config = dict(
    arch='unet',
    model='spectrogram enhancement model',
    dataset='simulated sounds of rotating machines with and without faults',
    train_examples=39062,
    gain_aug_db=6,
    n_mels=64,
    hop_length=160,
    input='log_mel',
    win_length=400,
    task='enhancement',
    loss='charbonnier',
    norm='groupnorm',
    activation='leaky_relu',
    weight_standardization=True,
    pixel_unshuffle=2,
    widths=[96, 96, 192],
    blocks_per_level=2,
    block='sep',
    attention=False,
    upsampling='pixel_shuffle',
    init='kaiming_normal',
    residual_init='scaled_by_depth',
    optimizer='soap',
    beta2=0.95,
    lr=0.0011,
    beta1=0.95,
    shampoo_beta=0.95,
    eps=1e-08,
    precondition_frequency=25,
    max_precond_dim=512,
    merge_dims=True,
    one_sided=True,
    adamw_lr_other_params=0.0022,
    grad_clip=0.5,
    gradient_centralization=True,
    ema_decay=0.995,
    steps=7700,
    batch_size=64,
    epochs=12.6,
    lr_schedule='wsd_sqrt',
    decay_fraction=0.2,
    final_lr_fraction=0.01,
    warmup_steps=380,
    weight_decay=0.1,
    adamw_weight_decay_other_params=0.01,
)
Rows from block 4 of a small spectrogram enhancement model, named by matrix and row number. Rows with one number belong to one channel. Each number is 200 + 40 x the weight over its row's rms, rounded and kept within 0 to 999. All counts start at 0.
Before each channel's rows are labels from the 100 clips, of 14976, where the channel reaches its highest value: "peak in band" is the frequency band that holds the peak. Only what is clearly more common there than usual is listed. The data: simulated sounds of rotating machines with and without faults.
# convs1: first pointwise conv (model.mid.0.convs.1.weight, 192x192x1x1, standardized in use), inputs 0-191
# convs3: second pointwise conv (model.mid.0.convs.3.weight, 192x192x1x1, standardized in use, transposed), outputs 0-191

peak in band: 0 to 250 Hz
convs1.103,97,169,146,185,238,162,221,228,223,145,132,149,265,199,144,194,193,219,125,182,182,250,187,188,186,183,162,179,191,169,234,185,218,234,186,207,167,212,226,129,149,148,186,260,203,245,164,203,194,237,148,182,197,156,156,219,299,198,209,190,210,154,285,238,183,174,166,178,150,173,262,229,244,264,226,165,351,148,213,193,243,152,178,261,142,166,174,188,259,192,202,281,178,165,187,158,140,168,175,247,121,252,197,187,175,162,195,198,191,222,249,202,185,256,199,172,116,183,230,179,214,227,120,210,172,302,213,192,201,153,236,178,162,181,178,197,228,184,193,198,186,152,167,238,208,223,138,162,248,245,123,242,158,179,213,225,157,176,158,134,216,189,224,183,247,265,243,218,201,261,178,216,199,252,143,201,226,200,170,119,224,216,175,192,256,206,190,234,248,219,228,177
convs3.103,245,163,289,157,236,204,162,204,194,247,221,199,164,179,141,213,217,173,191,156,213,195,229,219,153,199,166,171,213,180,152,238,180,247,173,242,219,170,213,220,223,133,250,214,173,221,243,268,176,150,171,210,236,189,274,181,268,218,177,228,228,209,228,248,210,227,194,188,162,245,221,179,192,207,195,184,184,105,211,224,285,175,138,123,256,249,181,138,175,168,124,332,226,243,186,334,265,213,174,239,196,198,132,80,201,202,158,172,234,218,158,168,205,254,194,249,175,156,267,154,206,144,181,214,190,251,223,193,172,236,159,169,190,246,247,222,257,162,208,239,168,204,253,307,219,247,211,212,197,182,224,141,265,185,219,150,176,203,140,255,187,189,187,194,258,192,214,214,171,236,149,223,157,212,189,204,246,208,166,202,264,185,209,193,273,232,244,173,248,199,205,197

peak in band: 0 to 250 Hz; 250 to 500 Hz
convs1.158,107,244,197,218,223,226,220,221,233,197,260,252,148,209,175,188,213,132,143,226,118,210,216,218,235,75,194,211,217,228,199,175,206,219,134,249,136,163,230,192,211,200,158,144,149,239,208,249,272,137,130,230,230,281,231,184,196,176,166,170,228,166,148,221,214,215,176,163,290,257,168,219,193,177,243,152,196,218,170,219,187,176,123,183,215,238,262,147,265,190,203,197,231,178,123,181,201,151,178,184,234,185,148,252,216,212,153,237,218,139,271,176,200,234,179,231,149,137,266,159,237,165,207,188,215,176,209,143,195,190,211,271,190,224,186,241,194,204,170,206,256,126,229,177,255,179,170,144,171,180,190,254,253,193,162,214,166,178,124,197,227,148,207,185,228,117,199,218,224,267,182,185,193,191,221,138,262,138,211,143,199,241,162,242,114,110,217,194,216,199,203,236
convs3.158,127,129,143,245,138,208,214,193,193,226,163,231,181,172,191,186,165,281,206,190,243,216,246,143,180,215,219,211,222,148,293,183,192,137,202,205,168,165,153,256,124,169,210,169,193,289,217,208,175,172,199,231,192,204,223,217,134,277,172,233,260,203,187,251,194,183,215,172,112,187,214,248,198,207,258,132,202,227,165,210,153,197,254,160,260,132,209,165,213,131,158,259,189,247,159,253,208,212,258,218,171,211,213,193,188,204,169,229,235,188,254,223,165,226,151,219,216,189,194,226,172,134,235,194,265,139,204,149,134,189,204,193,143,206,231,235,170,200,199,241,234,242,303,160,150,173,233,151,156,208,101,151,217,153,197,218,276,132,250,239,214,207,191,262,225,161,198,168,122,225,260,224,266,253,147,170,183,176,151,224,273,133,203,162,167,195,178,226,239,209,160,208

peak in band: 4000 to 8000 Hz
convs1.187,199,85,219,242,186,132,259,164,259,174,147,175,186,206,156,168,161,172,200,171,131,141,153,98,175,222,223,219,208,227,192,232,185,225,187,208,154,166,317,193,163,217,140,197,231,184,155,132,242,245,141,252,261,194,184,139,180,211,195,244,190,211,270,194,241,189,216,172,138,210,177,103,226,203,150,213,187,210,178,220,254,223,191,185,155,194,208,228,261,226,241,182,224,177,198,253,206,184,238,217,214,235,198,141,179,218,141,197,239,198,213,230,215,204,158,195,217,137,230,162,244,244,172,190,120,232,148,192,175,173,217,251,122,126,229,244,233,207,159,134,237,158,225,285,278,204,231,180,218,226,219,165,212,144,201,190,191,203,216,188,250,193,124,175,239,202,169,223,209,217,177,180,216,266,168,83,179,159,174,181,126,146,154,265,180,144,204,256,170,181,203,248
convs3.187,170,253,150,234,217,182,187,160,202,212,301,224,211,218,160,153,238,202,203,180,189,187,181,193,186,179,185,243,270,222,159,181,260,207,226,235,184,200,140,124,174,184,225,187,265,150,158,109,171,218,179,137,230,214,245,220,244,173,212,206,216,175,218,95,198,135,248,191,256,223,97,228,186,192,218,156,194,235,174,181,150,208,257,248,186,237,182,231,150,254,190,225,279,216,226,160,168,165,230,227,268,221,175,113,145,202,230,179,172,193,226,234,265,143,187,209,229,208,237,172,247,251,195,222,290,216,261,265,162,233,216,196,252,189,212,195,268,192,277,117,136,156,234,206,169,245,223,175,208,211,204,222,142,187,172,212,176,202,219,271,182,205,216,224,155,150,152,208,163,119,209,225,149,150,219,228,209,261,156,220,278,241,218,235,166,208,128,252,237,178,286,227

peak in band: 1000 to 2000 Hz
convs1.137,194,113,226,192,306,189,194,254,132,181,230,195,174,159,185,231,157,204,180,197,216,198,244,229,233,145,261,257,217,221,158,168,221,202,248,178,164,154,227,276,185,225,191,151,243,239,229,163,259,136,130,194,222,189,237,184,230,132,199,233,161,126,245,213,144,191,211,188,221,278,183,201,197,226,166,145,211,273,222,220,200,150,258,181,186,244,195,186,170,193,193,224,138,274,172,210,209,260,166,174,230,182,188,182,190,226,150,176,216,207,148,328,211,238,150,215,269,230,211,173,213,163,172,222,223,176,236,173,215,243,194,216,177,277,253,188,182,211,186,244,210,273,179,251,196,209,188,196,326,137,174,174,180,200,185,289,181,189,224,210,133,196,180,183,239,191,174,158,243,133,238,193,262,220,139,231,306,253,236,217,206,243,244,191,159,211,164,276,144,166,181,198
convs3.137,214,188,212,212,211,221,170,111,111,279,217,176,175,140,194,229,184,230,223,197,197,216,157,194,195,268,176,198,267,167,203,196,250,177,211,207,186,162,300,117,176,200,208,178,233,180,235,211,171,211,219,164,205,217,212,165,197,295,233,194,168,237,233,141,211,180,155,230,146,244,263,177,191,217,204,221,153,163,168,221,183,216,233,191,157,185,224,204,173,246,211,250,244,263,246,318,179,163,249,222,238,192,246,194,214,118,160,182,156,238,241,303,177,210,205,211,174,122,222,134,185,172,209,275,251,210,200,210,216,146,252,258,249,197,192,224,168,165,232,248,217,250,196,203,201,189,211,205,244,191,214,292,244,100,139,205,161,129,264,150,189,219,160,193,215,206,120,176,174,205,157,223,201,198,198,152,199,192,233,264,119,171,173,181,237,250,265,239,203,131,147,132

peak in band: 1000 to 2000 Hz; 500 to 1000 Hz
convs1.82,173,234,210,137,201,155,246,188,159,174,231,239,121,190,134,182,187,167,232,196,198,203,190,227,219,233,173,213,110,169,189,259,242,225,172,216,192,219,227,165,191,250,228,231,204,197,187,206,197,159,224,192,175,220,277,270,201,187,217,227,210,191,129,135,237,206,264,189,184,219,200,197,177,180,162,249,166,159,211,200,173,130,205,198,281,172,208,212,223,280,176,170,275,139,182,215,202,83,120,199,207,254,202,128,164,244,236,116,176,150,213,214,182,168,138,163,226,148,244,303,277,205,112,167,220,265,199,172,194,191,173,198,298,189,273,231,232,256,232,193,181,164,220,138,149,197,190,212,200,207,238,208,307,230,194,231,177,182,322,260,221,210,183,191,252,193,180,180,152,224,214,227,210,204,231,187,156,229,200,230,228,145,201,210,192,228,227,151,269,164,230,251
convs3.82,165,194,272,197,232,197,222,170,234,195,201,210,134,176,240,228,246,118,217,251,179,205,233,177,266,170,205,197,252,212,294,149,136,236,217,240,197,182,142,218,198,212,126,182,224,268,175,173,158,197,219,217,237,203,270,226,174,169,198,208,216,209,192,193,241,179,131,173,239,170,231,179,295,186,188,204,177,149,173,234,158,203,106,268,237,182,179,218,249,132,198,162,194,183,217,129,197,188,267,285,173,196,166,203,248,217,233,244,225,231,252,227,171,168,205,159,175,213,209,308,184,200,179,209,222,185,183,212,173,189,199,185,258,205,224,176,158,185,198,184,209,172,191,264,236,206,192,191,269,241,292,181,142,203,146,88,107,248,243,169,247,184,190,229,252,227,205,245,239,215,245,220,183,142,226,197,221,193,175,173,118,185,317,232,272,210,224,95,191,183,185,202

peak in band: 1000 to 2000 Hz
convs1.171,126,204,242,228,275,179,128,252,158,225,188,218,180,297,213,218,203,210,234,183,180,230,217,142,191,251,190,160,303,218,197,259,251,188,245,237,194,188,267,190,186,191,142,204,198,207,218,227,280,208,172,219,208,260,208,188,177,230,152,240,250,123,195,226,220,247,180,245,183,188,168,187,197,293,111,270,252,310,232,210,159,282,191,195,234,213,291,137,188,184,214,199,152,194,228,200,215,107,186,182,228,226,176,283,204,213,166,251,171,245,241,198,183,142,176,180,147,163,199,257,205,203,233,182,179,235,133,176,214,224,192,131,186,195,220,155,188,220,221,235,162,180,246,284,223,236,157,212,242,166,205,159,166,157,228,222,213,222,221,198,268,200,304,209,210,222,185,216,235,169,224,219,202,131,229,150,207,137,213,211,198,154,177,181,214,203,191,232,193,159,176,319
convs3.171,160,169,202,254,206,183,232,169,263,247,210,177,164,237,222,232,238,154,239,198,219,181,202,195,216,179,173,193,209,250,248,193,227,181,182,190,239,140,211,217,209,208,128,214,199,145,263,176,229,191,190,218,207,248,185,233,293,215,252,211,200,189,154,171,178,196,139,264,139,236,250,226,165,210,199,239,240,162,121,306,150,148,197,181,159,219,236,151,221,177,177,245,274,171,205,240,267,149,280,238,188,242,184,215,146,162,142,214,207,155,145,219,211,185,192,174,134,236,245,215,184,184,198,191,184,155,276,178,245,247,203,173,185,209,244,207,164,257,225,257,179,263,252,317,231,181,187,249,294,223,160,180,142,244,196,168,236,190,180,245,178,155,134,216,148,248,185,139,305,151,218,208,252,173,226,151,212,194,182,251,198,119,256,208,152,185,237,139,187,174,217,134

peak in band: 250 to 500 Hz
convs1.133,254,251,191,222,232,229,222,285,165,219,140,206,254,253,264,261,195,191,170,175,146,184,229,161,203,184,207,224,255,215,171,264,205,138,218,169,170,230,154,232,152,128,249,221,160,251,183,261,220,138,159,165,190,204,159,237,140,169,184,205,226,213,187,240,191,216,208,230,206,199,234,198,189,174,134,171,171,149,173,163,230,256,179,205,265,239,232,297,201,197,212,206,219,208,140,195,176,173,195,205,235,198,142,146,205,221,194,207,301,223,249,214,165,240,244,306,206,202,210,171,163,171,209,258,169,111,248,248,215,198,143,154,222,227,77,244,174,196,163,235,258,182,230,182,211,155,206,220,184,166,140,178,215,189,121,293,202,218,135,222,203,264,207,175,209,177,193,167,177,177,177,98,226,190,153,224,138,294,210,230,220,229,245,190,139,145,159,179,203,179,175,151
convs3.133,184,197,229,178,192,247,186,179,279,237,250,164,237,268,225,224,218,206,210,170,167,242,200,169,199,247,195,256,149,223,135,238,199,174,231,119,198,193,160,162,213,162,213,211,205,221,217,191,249,224,145,157,183,270,183,234,219,218,194,204,253,199,177,201,137,228,134,192,183,183,268,202,231,214,209,177,205,189,205,227,160,175,198,186,233,192,216,135,252,175,169,211,213,204,185,117,226,185,279,196,209,201,154,338,209,148,205,120,53,217,243,158,227,184,130,213,170,202,227,211,258,223,233,248,231,183,158,173,215,164,176,199,316,172,270,236,279,229,202,190,223,294,290,237,167,191,197,225,317,157,189,172,189,117,211,173,145,213,189,226,149,253,189,149,196,282,176,213,194,196,174,209,221,207,186,196,151,236,248,185,232,231,210,228,196,191,193,277,176,160,219,198

peak in band: 500 to 1000 Hz; 250 to 500 Hz
convs1.178,202,225,128,226,211,171,186,259,275,169,294,199,159,209,220,248,209,175,209,275,216,243,231,168,173,221,215,166,189,157,182,266,157,235,220,234,212,158,176,180,158,221,275,204,107,209,286,267,159,189,296,195,148,121,201,181,192,234,199,175,232,243,179,199,194,272,153,203,134,167,242,208,179,248,173,164,94,194,151,171,172,164,168,186,165,187,217,218,248,165,207,134,133,209,202,144,158,166,171,200,212,242,224,190,240,231,240,181,227,187,138,184,171,195,188,156,167,248,159,154,176,248,184,226,251,182,138,205,173,229,237,247,222,168,257,239,170,253,215,221,181,165,205,153,269,285,168,228,195,217,170,169,321,212,241,211,212,193,195,231,227,171,225,202,250,167,213,243,123,173,203,230,138,211,277,196,234,219,211,206,238,104,184,150,242,161,146,158,198,221,210,233
convs3.178,134,220,207,165,191,274,226,218,203,253,216,172,171,193,172,231,209,230,249,246,224,216,217,157,215,200,259,229,149,252,164,108,216,242,241,109,205,208,207,176,141,271,210,241,144,182,187,159,202,209,332,155,219,223,199,225,183,211,199,175,164,197,242,222,264,215,238,225,204,210,109,204,139,248,200,245,246,132,215,274,214,192,199,196,169,199,148,162,183,176,160,216,251,140,243,189,139,162,219,215,190,227,167,149,192,205,232,173,220,190,272,228,181,175,196,190,245,218,221,250,252,208,217,182,174,160,185,133,286,183,255,192,276,124,201,253,165,233,271,219,234,219,174,254,155,211,159,155,173,200,191,207,116,168,141,199,179,101,210,265,208,247,226,237,151,148,223,231,197,213,128,111,206,185,213,163,231,103,221,207,138,150,221,246,199,216,192,159,223,201,190,194

peak in band: 0 to 250 Hz
convs1.83,143,216,189,195,175,226,203,211,187,229,147,173,229,132,180,284,190,171,215,231,195,198,184,155,229,138,244,168,180,182,160,183,191,245,158,198,241,196,116,224,248,167,228,175,163,165,232,168,215,268,167,186,182,154,169,172,188,171,285,273,247,203,220,180,208,281,171,272,180,240,212,86,212,213,205,124,235,163,208,220,278,195,136,178,205,284,144,310,246,129,231,162,188,190,245,230,218,227,243,231,198,150,176,171,161,180,183,206,233,256,181,240,190,146,175,222,221,260,219,232,175,253,170,195,185,188,156,202,183,244,162,159,231,236,193,114,164,201,174,149,165,179,225,154,240,209,204,207,223,226,175,133,198,148,202,124,242,173,135,170,204,251,236,191,204,198,168,156,227,217,203,183,185,161,181,256,122,151,143,182,310,214,194,211,215,225,276,225,153,224,275,140
convs3.83,192,168,224,191,227,220,242,128,163,258,175,217,164,198,225,103,188,280,231,173,277,270,217,247,143,199,198,212,171,180,254,172,168,193,133,151,149,112,202,194,210,227,231,228,216,203,269,267,270,196,171,221,182,268,244,214,182,232,177,163,229,157,213,196,159,131,159,185,211,168,127,168,137,169,233,186,176,253,189,279,176,213,260,248,248,262,190,182,166,183,211,205,171,214,190,234,312,234,242,231,186,278,179,171,232,234,194,198,154,202,262,242,224,127,183,180,185,198,224,257,206,133,202,125,234,205,207,175,183,196,246,191,156,255,206,92,182,211,209,198,249,159,206,135,185,259,274,177,246,240,133,225,232,143,245,247,262,220,175,163,222,216,225,198,119,237,205,208,151,200,234,204,187,163,139,238,217,223,181,174,159,202,174,169,162,194,186,229,177,132,232,211

peak in band: 2000 to 4000 Hz; 1000 to 2000 Hz
convs1.127,160,226,267,174,201,212,227,235,211,142,237,102,143,216,222,162,201,236,152,186,224,241,257,203,233,174,189,172,186,198,174,196,222,171,181,208,160,223,227,237,151,250,147,245,241,187,207,220,211,218,128,176,185,162,166,221,223,202,125,195,224,181,188,182,219,189,147,171,244,255,217,202,191,257,146,147,231,235,216,190,180,173,269,212,131,174,231,281,151,221,149,166,181,217,266,206,175,163,188,244,243,287,201,274,193,244,226,265,187,124,212,131,158,234,276,203,297,266,166,238,243,230,180,138,194,243,199,199,178,249,190,165,257,254,180,177,299,192,283,205,217,186,254,233,181,252,174,166,205,286,202,189,211,251,181,167,219,270,198,167,177,246,179,215,202,322,175,191,148,159,161,252,202,169,206,259,172,237,244,185,175,193,187,138,206,246,206,195,282,166,228,196
convs3.127,176,190,249,116,124,236,161,245,257,181,169,226,107,166,215,249,270,175,238,181,203,254,224,184,148,196,175,240,112,216,202,169,263,244,181,213,197,173,215,227,175,229,226,218,199,116,138,274,240,246,176,161,155,140,202,197,171,203,188,216,256,231,188,259,244,211,223,151,265,216,165,197,233,236,213,219,218,234,249,167,268,151,138,278,165,185,181,190,238,158,240,216,163,193,121,209,119,265,207,194,223,136,144,191,233,235,223,159,216,150,161,195,227,246,162,228,214,242,174,172,210,269,179,293,275,217,248,183,170,256,247,137,165,195,239,223,290,171,190,201,242,166,252,152,219,214,207,198,199,154,241,177,214,142,239,190,256,196,142,228,185,158,224,170,225,229,173,218,203,252,240,225,164,275,195,225,157,166,193,194,178,268,243,225,198,170,174,242,130,233,229,186

peak in band: 500 to 1000 Hz; 0 to 250 Hz
convs1.99,139,211,192,154,212,118,292,134,113,176,206,140,232,223,241,157,204,183,200,235,220,209,227,161,240,232,184,187,182,121,103,185,180,196,203,201,260,193,167,159,234,200,219,222,164,241,168,211,187,119,205,183,186,130,224,247,190,190,210,158,234,234,130,178,289,113,163,212,195,168,132,134,201,253,231,250,253,231,183,240,181,136,194,200,208,215,262,116,188,207,207,214,252,181,156,204,187,151,204,177,150,213,175,219,150,181,188,156,319,192,129,182,138,251,198,165,145,224,168,201,178,187,217,221,152,154,199,147,193,191,166,207,187,235,141,271,213,264,204,190,185,188,231,155,173,204,217,171,269,236,278,192,217,202,150,196,117,192,232,229,223,236,229,263,196,183,185,208,242,216,205,260,185,209,192,178,215,147,138,184,198,201,123,217,127,252,277,238,142,184,221,188
convs3.99,150,185,246,219,211,146,246,184,190,182,180,191,217,157,205,243,150,146,257,201,215,258,204,251,235,198,243,243,164,234,253,152,268,186,181,159,236,171,216,169,153,116,277,146,278,185,211,205,202,231,226,305,218,173,239,157,226,227,163,170,146,193,210,204,240,132,254,247,176,188,208,145,170,190,237,156,167,204,183,204,171,196,181,209,180,187,204,166,232,181,188,188,195,182,201,195,231,155,158,248,162,225,279,146,223,230,167,145,207,163,226,267,213,175,197,143,212,208,214,249,298,111,117,220,213,175,233,228,155,228,270,212,183,127,305,186,236,197,214,134,222,126,256,192,179,148,220,173,215,261,254,209,195,179,268,222,177,206,231,189,174,205,228,164,164,236,183,207,189,216,227,199,280,186,187,172,240,195,272,177,240,177,90,195,222,164,185,72,171,230,190,194

peak in band: 2000 to 4000 Hz; 1000 to 2000 Hz
convs1.47,245,211,195,222,253,129,239,240,169,178,224,250,212,164,194,231,235,236,157,241,246,234,281,169,207,202,209,233,172,247,224,155,260,247,198,175,180,174,207,248,233,249,237,233,184,177,193,242,161,175,214,182,157,182,161,206,209,175,212,229,221,273,220,210,148,204,238,231,269,267,262,187,202,255,221,189,215,209,209,241,277,257,195,188,187,282,181,145,113,216,107,198,191,227,194,171,186,219,183,165,203,187,209,161,241,241,138,177,173,182,180,216,211,177,259,160,263,154,144,217,190,221,221,199,149,252,216,184,189,230,257,172,192,219,294,201,146,202,164,286,140,263,189,183,180,208,171,179,203,201,219,124,256,278,260,158,129,195,232,228,137,212,145,160,260,239,212,184,309,92,250,248,217,206,183,230,240,223,226,235,202,160,176,171,264,235,173,200,187,89,205,196
convs3.47,199,139,208,163,173,178,207,151,186,207,229,244,183,217,181,168,247,199,108,229,177,140,220,156,107,119,203,233,155,242,185,84,182,244,195,195,137,149,203,245,158,205,256,200,191,231,204,179,211,227,166,167,234,217,157,254,175,201,193,217,203,152,204,187,192,221,222,238,199,219,243,132,172,165,187,195,229,202,266,222,150,191,239,271,170,227,180,197,184,83,237,192,155,197,221,134,163,200,269,245,293,198,229,183,155,260,200,221,209,182,249,150,196,186,206,248,178,227,200,197,203,186,176,245,309,173,218,219,193,216,171,213,188,203,186,202,245,213,120,136,218,186,155,130,228,247,240,172,187,228,257,134,214,240,179,166,256,219,236,270,173,220,218,225,156,221,157,266,131,288,214,174,172,233,167,169,185,235,180,194,240,216,146,245,152,167,256,134,276,172,224,292

peak in band: 0 to 250 Hz
convs1.105,182,183,147,236,194,224,254,182,244,239,210,261,210,206,164,192,170,117,180,171,183,162,197,156,228,195,215,205,222,228,219,255,171,230,266,182,256,222,196,132,290,215,167,231,281,249,222,244,224,232,144,215,148,151,149,248,184,222,176,172,262,129,183,166,129,274,177,130,139,171,167,195,157,233,197,151,192,195,166,134,244,187,259,153,174,200,283,200,173,80,185,190,177,154,184,178,194,156,170,256,175,215,157,195,159,138,194,233,194,227,225,237,137,149,175,220,229,167,167,137,213,139,167,183,194,235,216,171,235,162,176,226,197,171,164,194,273,256,211,188,209,167,212,221,176,230,213,198,277,147,202,170,153,206,183,116,259,186,202,208,240,249,156,163,157,223,175,201,175,187,246,181,222,200,230,274,172,208,141,107,232,186,190,288,141,170,208,253,218,197,242,285
convs3.105,231,203,197,264,154,176,181,219,92,164,241,230,185,201,219,222,242,267,193,188,215,264,163,274,252,195,162,255,166,209,232,255,167,138,244,214,200,181,214,147,204,156,183,223,176,131,187,222,107,199,247,186,191,200,232,227,188,180,228,198,201,155,153,183,202,206,238,237,244,196,193,180,240,194,176,170,210,306,226,213,187,246,172,201,203,232,186,182,168,182,240,190,193,107,127,143,229,234,157,202,199,248,198,230,235,108,229,229,245,194,238,213,137,211,212,170,208,168,227,230,228,177,133,165,194,290,172,174,167,180,208,279,71,170,182,189,197,190,243,169,146,138,172,139,208,197,160,205,178,228,207,107,178,133,321,242,206,216,233,110,229,182,217,193,174,166,140,198,220,144,199,242,225,194,237,142,225,223,218,220,227,172,277,158,279,238,222,229,212,185,200,240

peak in band: 1000 to 2000 Hz; 250 to 500 Hz
convs1.106,197,158,207,182,150,141,295,217,83,170,211,198,186,180,251,182,222,159,102,203,254,241,170,165,204,208,173,158,197,221,212,221,139,171,223,188,194,202,153,220,233,178,221,250,286,248,174,184,148,135,178,140,187,180,163,246,181,144,221,157,205,278,131,241,193,225,252,199,180,137,199,214,163,161,194,168,255,245,186,204,195,230,182,247,125,283,200,173,224,203,179,158,298,243,228,121,149,239,185,274,95,226,136,177,125,214,167,176,146,151,227,248,187,204,162,215,189,205,229,177,221,175,181,193,176,195,118,173,213,204,188,251,191,139,176,169,219,185,178,156,232,128,191,198,228,161,241,201,231,273,264,212,152,227,209,176,151,161,208,156,174,234,209,174,130,203,190,223,204,247,232,235,177,244,170,182,240,185,232,272,232,238,210,250,201,281,208,170,240,148,196,198
convs3.106,254,184,183,194,161,202,156,178,262,224,207,181,205,161,207,223,180,280,177,206,238,194,209,202,256,217,172,181,266,226,251,242,238,176,186,141,122,143,118,236,267,216,223,234,164,208,264,162,234,200,95,164,156,216,208,168,149,224,146,225,209,129,228,176,196,191,119,236,155,298,133,215,196,257,222,183,159,222,187,236,222,187,212,262,180,189,194,206,228,220,171,201,194,193,214,250,249,229,157,237,169,214,267,212,200,259,199,194,140,223,170,187,195,170,181,191,236,241,225,160,249,218,177,222,172,193,189,170,176,165,214,92,127,190,217,172,127,203,231,254,212,147,195,270,251,168,237,189,194,137,203,229,176,176,277,184,220,227,139,160,239,229,248,105,158,237,263,173,256,167,206,196,222,139,251,257,192,141,224,261,236,117,241,168,185,278,200,263,201,230,222,221

peak in band: 0 to 250 Hz; 250 to 500 Hz
convs1.174,216,196,184,193,191,214,198,183,182,241,205,139,217,227,223,208,166,190,289,131,254,158,204,230,204,172,222,196,234,162,200,211,197,198,155,183,184,219,188,231,151,228,206,171,177,201,131,181,211,155,181,165,227,147,253,262,205,134,201,167,249,130,221,209,191,219,80,193,170,161,186,168,273,120,214,171,53,277,187,245,164,243,161,184,153,204,146,172,219,195,170,209,217,178,161,224,214,166,176,218,214,289,153,186,236,195,238,227,195,163,191,167,243,201,193,209,216,193,285,231,187,196,211,192,225,271,260,200,181,152,242,232,191,293,205,213,207,208,217,146,158,152,163,132,147,208,325,266,211,199,195,221,199,134,195,209,225,185,242,206,183,203,177,218,99,168,224,135,184,176,182,170,210,129,178,225,172,189,177,170,275,249,204,206,267,127,272,253,216,159,257,243
convs3.174,210,189,153,209,213,177,271,220,82,255,226,224,215,189,201,169,252,168,89,197,285,178,216,271,166,186,237,179,240,197,186,163,218,214,172,224,187,222,182,204,211,193,181,252,220,177,197,115,163,208,242,219,194,169,244,214,196,291,167,201,191,222,169,107,140,226,249,147,221,218,133,241,174,161,221,204,203,162,216,265,214,207,180,247,273,214,219,206,160,246,213,221,173,173,224,136,222,172,224,178,137,288,219,224,233,212,160,257,230,218,192,198,188,139,185,163,170,176,133,193,180,255,222,201,195,153,190,224,228,236,263,213,192,241,242,247,146,254,219,220,224,226,270,168,193,290,255,247,235,193,146,245,189,106,221,219,141,200,244,220,130,139,201,300,164,217,238,176,273,211,197,249,220,195,165,221,226,200,242,211,119,183,209,178,212,115,130,181,219,198,217,157

peak in band: 1000 to 2000 Hz
convs1.160,209,234,221,220,135,235,174,226,213,246,211,157,183,186,211,200,167,221,195,187,197,226,209,292,197,253,208,228,224,150,218,184,113,233,253,188,194,219,247,158,179,207,202,201,168,165,127,193,296,208,170,259,158,243,240,182,296,191,172,216,222,176,153,133,186,116,204,205,229,220,222,317,206,220,166,185,238,237,195,296,90,193,229,259,209,208,182,186,191,243,237,206,191,239,232,235,226,168,166,165,208,183,197,140,240,151,225,190,208,185,206,145,174,166,207,201,239,152,271,206,200,186,203,208,192,215,214,165,235,238,193,157,187,179,179,227,165,169,267,247,91,214,195,179,133,184,254,226,239,159,150,228,197,201,206,191,186,217,235,275,188,226,162,223,147,263,236,108,257,212,178,210,247,105,263,220,206,191,204,219,101,256,203,116,161,174,124,229,160,224,251,231
convs3.160,263,242,218,166,169,211,196,146,196,239,183,168,197,159,166,158,178,227,197,184,210,173,197,202,155,215,102,155,203,138,194,204,194,101,182,233,130,221,223,220,191,200,210,131,139,243,187,213,207,224,193,166,112,203,173,189,185,104,128,205,205,227,172,230,107,158,153,187,162,210,179,301,199,202,220,169,185,202,218,178,222,164,190,245,172,87,273,188,138,218,299,259,175,151,190,176,202,210,201,258,207,166,165,179,222,221,230,215,154,228,190,230,169,251,182,167,173,204,255,166,144,188,259,156,169,174,207,174,258,177,205,182,199,204,223,224,177,206,175,213,246,188,194,225,244,204,255,191,161,183,127,245,265,156,175,245,175,263,206,179,243,247,163,213,208,169,205,216,164,216,217,258,224,275,229,287,198,163,245,299,183,221,170,220,219,247,218,172,140,293,99,157

peak in band: 250 to 500 Hz
convs1.102,208,193,234,179,228,178,230,216,234,223,150,240,168,168,252,109,261,229,186,209,93,139,189,185,211,211,212,238,171,255,220,174,223,169,239,201,120,208,224,199,105,139,216,300,189,212,284,226,221,258,177,180,241,237,124,210,176,267,204,213,234,174,196,230,197,214,207,217,167,143,188,169,139,233,244,169,250,124,158,161,276,187,179,291,118,177,155,178,180,154,171,229,220,210,227,123,198,242,273,207,205,234,173,210,238,222,285,194,230,240,230,168,183,214,194,171,211,131,176,183,221,223,198,176,174,155,133,216,188,163,125,261,211,183,188,233,189,143,200,245,196,248,160,212,180,178,207,204,215,239,202,196,211,231,333,239,203,200,191,249,250,191,177,92,247,181,204,252,186,238,214,231,209,189,263,226,185,210,227,253,245,222,232,229,187,169,173,194,111,199,171,219
convs3.102,221,163,156,151,190,157,199,228,211,214,243,240,185,203,175,173,241,214,208,188,198,248,200,254,177,204,224,153,164,242,276,108,169,216,145,191,236,111,191,277,168,206,237,189,194,172,176,224,167,184,162,248,211,198,122,169,188,226,261,168,174,214,174,157,206,165,182,181,135,178,201,228,225,184,185,281,260,127,155,229,186,199,213,300,164,209,223,227,147,177,259,205,218,262,207,228,231,162,167,252,172,180,240,185,165,132,292,207,175,134,246,235,213,229,248,198,206,179,184,208,220,180,178,246,207,85,203,177,210,196,230,196,180,102,201,226,252,278,177,175,202,226,193,200,206,155,186,279,272,151,227,173,215,118,157,212,202,138,172,214,246,248,170,156,142,184,185,173,202,241,239,157,149,204,125,126,247,190,243,102,248,220,223,167,198,208,226,288,188,181,141,178